Weights of a small sound classifier.
Model: 4M parameters, log mel input, arch crnn.
Training: batches of 64, held-out accuracy 99%.
Rows from block 5, named by matrix and row number. Each number is 128 + 32 x the weight over its row's rms, rounded and kept within 0 to 255. All counts start at 0. After the name is the row's rms in percent of the matrix's.
# weight_hh_l0_reverse: GRU recurrent weights, backward direction (gates r, z, n stacked) (model.rnn.1.rnn.weight_hh_l0_reverse, 576x192), inputs 0-38
weight_hh_l0_reverse.386 105 [ 91 121   0 200 103 120 111 122 161 179 101 113 140 150 107  90 131 132 157 126 104 156 176 155 102 123 100 126 111 127 136 136  94 168 142  89 128 125  89]
weight_hh_l0_reverse.387 098 [108 162 133   0  96 141 138  69  96 109 115 147 100 169 104 113 166 119 175 145 126  80 124 156 118 156 168 187 136 136 122  88 138 148 105 100 136 122 153]
weight_hh_l0_reverse.388 104 [162  82 123 130   0 123 118 127  96 123  89 150  79 148 146 159 169 111 104 151  73 158  82 123 104 164 174  87 153 104 144 112 132 104  44  95 112 117 162]
weight_hh_l0_reverse.389 105 [ 86 122 144 183 102   0 134 117 161 104 116 100  98  87 183 118 181 128 168 133 138 151  94 128 157 112 137 111 165 138 178 107 150 119 139  54 142 125  94]
weight_hh_l0_reverse.390 102 [107 136 102 142 139 100   6 105 117 126  72 117 103 190  94 126 138 163 160 172 104 123 106 145 173 128  90 135  64 129  86 169 131 122 107 142  95 140 126]
weight_hh_l0_reverse.391 103 [189  70 109 105 102 127 147  60 171 139 158 115 117 159 128 134 167 169 101 197 163 130 153 118 166  69 126 145 114 160  79  38 178  88  84 163 112 131 185]
weight_hh_l0_reverse.392 100 [153 132 103 113  94  98  66 119  31 146  93 119 199  89  92 156 140 121 151 140  92 209 106 140 125 134 120 161 108  42  93 102 122 123 136 147 131 155 151]
weight_hh_l0_reverse.393 107 [136  76 136 103 154  81 107  72 143   0 117 161 167  91 142 115 142 125 154 140  50 133  84 170 164 143 236 156 176 154 119 148 145 140 110 218  83 146 121]
weight_hh_l0_reverse.394 097 [133 160 201 152 143 135  83 112 136 169  12 116  74 128 131 149 107 143 160 146  86 106 143  96 152 109 198 168 197 191  83 124 135 141 113  92  98 130 107]
weight_hh_l0_reverse.395 100 [117 171 115 173  48 148 117 125 134 127 151   0 139 149  59 108 117 170 167 165 183 125 144 162 115 111 148 115 130 163 141 108 104 139 146 140 129 166 153]
weight_hh_l0_reverse.396 101 [109 117 112 136 160 111 174  80 160 179 110 135  18  88 119 113  89  84 110  62  96 120  72 135 111  90 147 133  91 183 113  97 157 138  78 153 116  87  55]
weight_hh_l0_reverse.397 102 [156 121 119 106 190  97 114 120 124 152 103 116 117   0 165 106 153  82 142 119 132 129  45 137 111  63  97 156 180 176 159 141 122 144 103 111 145 184 108]
weight_hh_l0_reverse.398 103 [141 185 156 153  97 115  92 153 130 133 124 145 101 118  59  95 143 138 135 153 124 108 169 101  75  79 144 131 255 141 161 125 145 137  57 132 115 139 166]
weight_hh_l0_reverse.399 105 [138  76 130 162 183 120  83 143 161  97  82  98 110 132 185   0  87 108  74  97 150  72 181 141 133 181 190  62 140 131 181 107 144  94 129 112 173 110 192]
weight_hh_l0_reverse.400 101 [163 131 153  94 132  33  59 186  87 104  87 106  88 145  82  86  15 103 157 139 196 142 182 119 167 116 163 131  93 151 165 211 126 148 120 187  93 118  86]
weight_hh_l0_reverse.401 100 [136 117 120  95 144 112 111 139 132 162 113 114 160 162  87 120 140  41 119 146  98 118 126 123 122  98 117 107 127 189 119 186 181 163 143  93 136 147  71]
weight_hh_l0_reverse.402 090 [121 125 147 118  92 104 117 132 116 149 132  83  88 159 113 157 170  74  10 146 114 201 118 119 128 139 136 184 147  73  95 153  86 143 166 117 120 136 164]
weight_hh_l0_reverse.403 101 [ 99 178 127  99 163 156 100 171 154 100 149 116 173 115 161 123 131 162  70  33 130 148 123  95 137  90  99  78 103  85 147 111 149 121  94 143  85  99 167]
weight_hh_l0_reverse.404 110 [ 62 113 129 127 180 169 138 138 182 117  93 142 127 116 142 157 143 111 138  90  19 138 155  75 110 138  82 118 177 122  88 153 117 176 131 129 124 177 180]
weight_hh_l0_reverse.405 095 [148 188 170 192 144 165 128 107 126 103  82 130  78 140 153  99 141 116 144 113  98   8  97 105 112 120 127 134 132 187 151  95 174 110 123 106 128 147 110]
weight_hh_l0_reverse.406 097 [132 114 114  90 116 123 159 129 114 130 115 115 151 213 117 113 144  91 135  97 112 177   0 146 145 125 158 113 154 111 196 147 154 126  92 160  96 146  63]
weight_hh_l0_reverse.407 104 [133 115 108 167 161 124 113 127 111 132  86 159  96 119  95 148  90  80 107 148 141  96 122   0 116 147 188 148 149 139  99 102 125 111  66 178 116 107 105]
weight_hh_l0_reverse.408 106 [255 161  88  98 155 101 113 105  85 171 135 150 184 102 141 133 168 151 174 136 110 147 160 106   2 141 125 143 110 143 163  91 102 173 111  86 130 109 177]
weight_hh_l0_reverse.409 103 [115 117 119 157 141  93 101 122 115  52 119 131 130 102  78 146 139  92 111 145 124 118 124 123 125   3 100 132 151  91 116 144 143 183 187 148 106 107 136]
weight_hh_l0_reverse.410 104 [109  71 159 115 110 166  89  68  28 130 147 167 152 139 134  82 124 147 163 122 138 119 139 101 105 118  49 116 119 124  99 192 138 197 167 167 158 151 106]
weight_hh_l0_reverse.411 106 [173 151 108 153 127 107  74 124 107 137 146  97 129 125 125 179 106 100 114 114 149 100 123  92 128 160 134   0  99 134  85  93 129 136 123  99  95 123 177]
weight_hh_l0_reverse.412 102 [ 91 129 139 139 114  94  99  71 127 147 131 124 114 119 178 115 161 115  74 148  98  96 171  85 119 114  90 131  40  92 198 144 108 168 149 106  97 139 153]
weight_hh_l0_reverse.413 098 [ 98 161 138 143 187 196 135  76 124  87 165 129 186 147 126 139 177  98 109 153 121 116  85 129 116 166  91 140 111  29 115  50  98 138  82 147 130 107 134]
weight_hh_l0_reverse.414 094 [ 86 105 114  78  95 142 154 125 119 116 103 139 195 111 127 126  86 121  91 116 161 136 193 145  77 158 142 103 129 137   0 147  72 144 156 150 110 142 150]
weight_hh_l0_reverse.415 100 [168 146 144 116 134 116  87 122 100 121  75 124 132 106 154  65 164 112 141 132 103 106 108 135 163 162 145 137 145 108 132   0 154 131 117 158  51 150 168]
weight_hh_l0_reverse.416 101 [ 88 121 175 129 115 115 143 135 139 137 101 158 152  85 116 179  74 132 164  77 142 125  68 183 131 177 251 117 152 129 154 135   0 132 116  94 139 118 165]
weight_hh_l0_reverse.417 103 [148 167 163 137 155 117 161 139  97 118 159 146  75 120 109  52 157 124 161 108 131 140 109  75 124 128 145 129 131 131 164 168 192   0 130 152 123  85 205]
weight_hh_l0_reverse.418 108 [ 95 170 144 155 132  78  81 134 135  98 140 163 143 156 105 168  97 163 111 143 156 144  80 134  85  88 113 127  90 120  60 166 146 128   0 168 117 135 105]
weight_hh_l0_reverse.419 111 [135 116 105 167 115 142 128 183 121 118 115 163 110 114 113  97 112 121 104 101 200 106 105 100 152 137  83 171  80 129  94 122 162 125  91  99 112 127  71]
weight_hh_l0_reverse.420 101 [158 105 133 107 138 125 165 165 191 200 176 106 147  75  69 122 108 135  95 167 126 122 149 143 143 161 129 127 131 163 159 138 107 114 122 123   0 185  82]
weight_hh_l0_reverse.421 111 [101  46 128 137 126 168 250  90 134 155 109 131 151 101  80  92 126  81 122 144 138 133 139 160 150 137 132 139  58 109 100 121 111 121 124 136 136  25 103]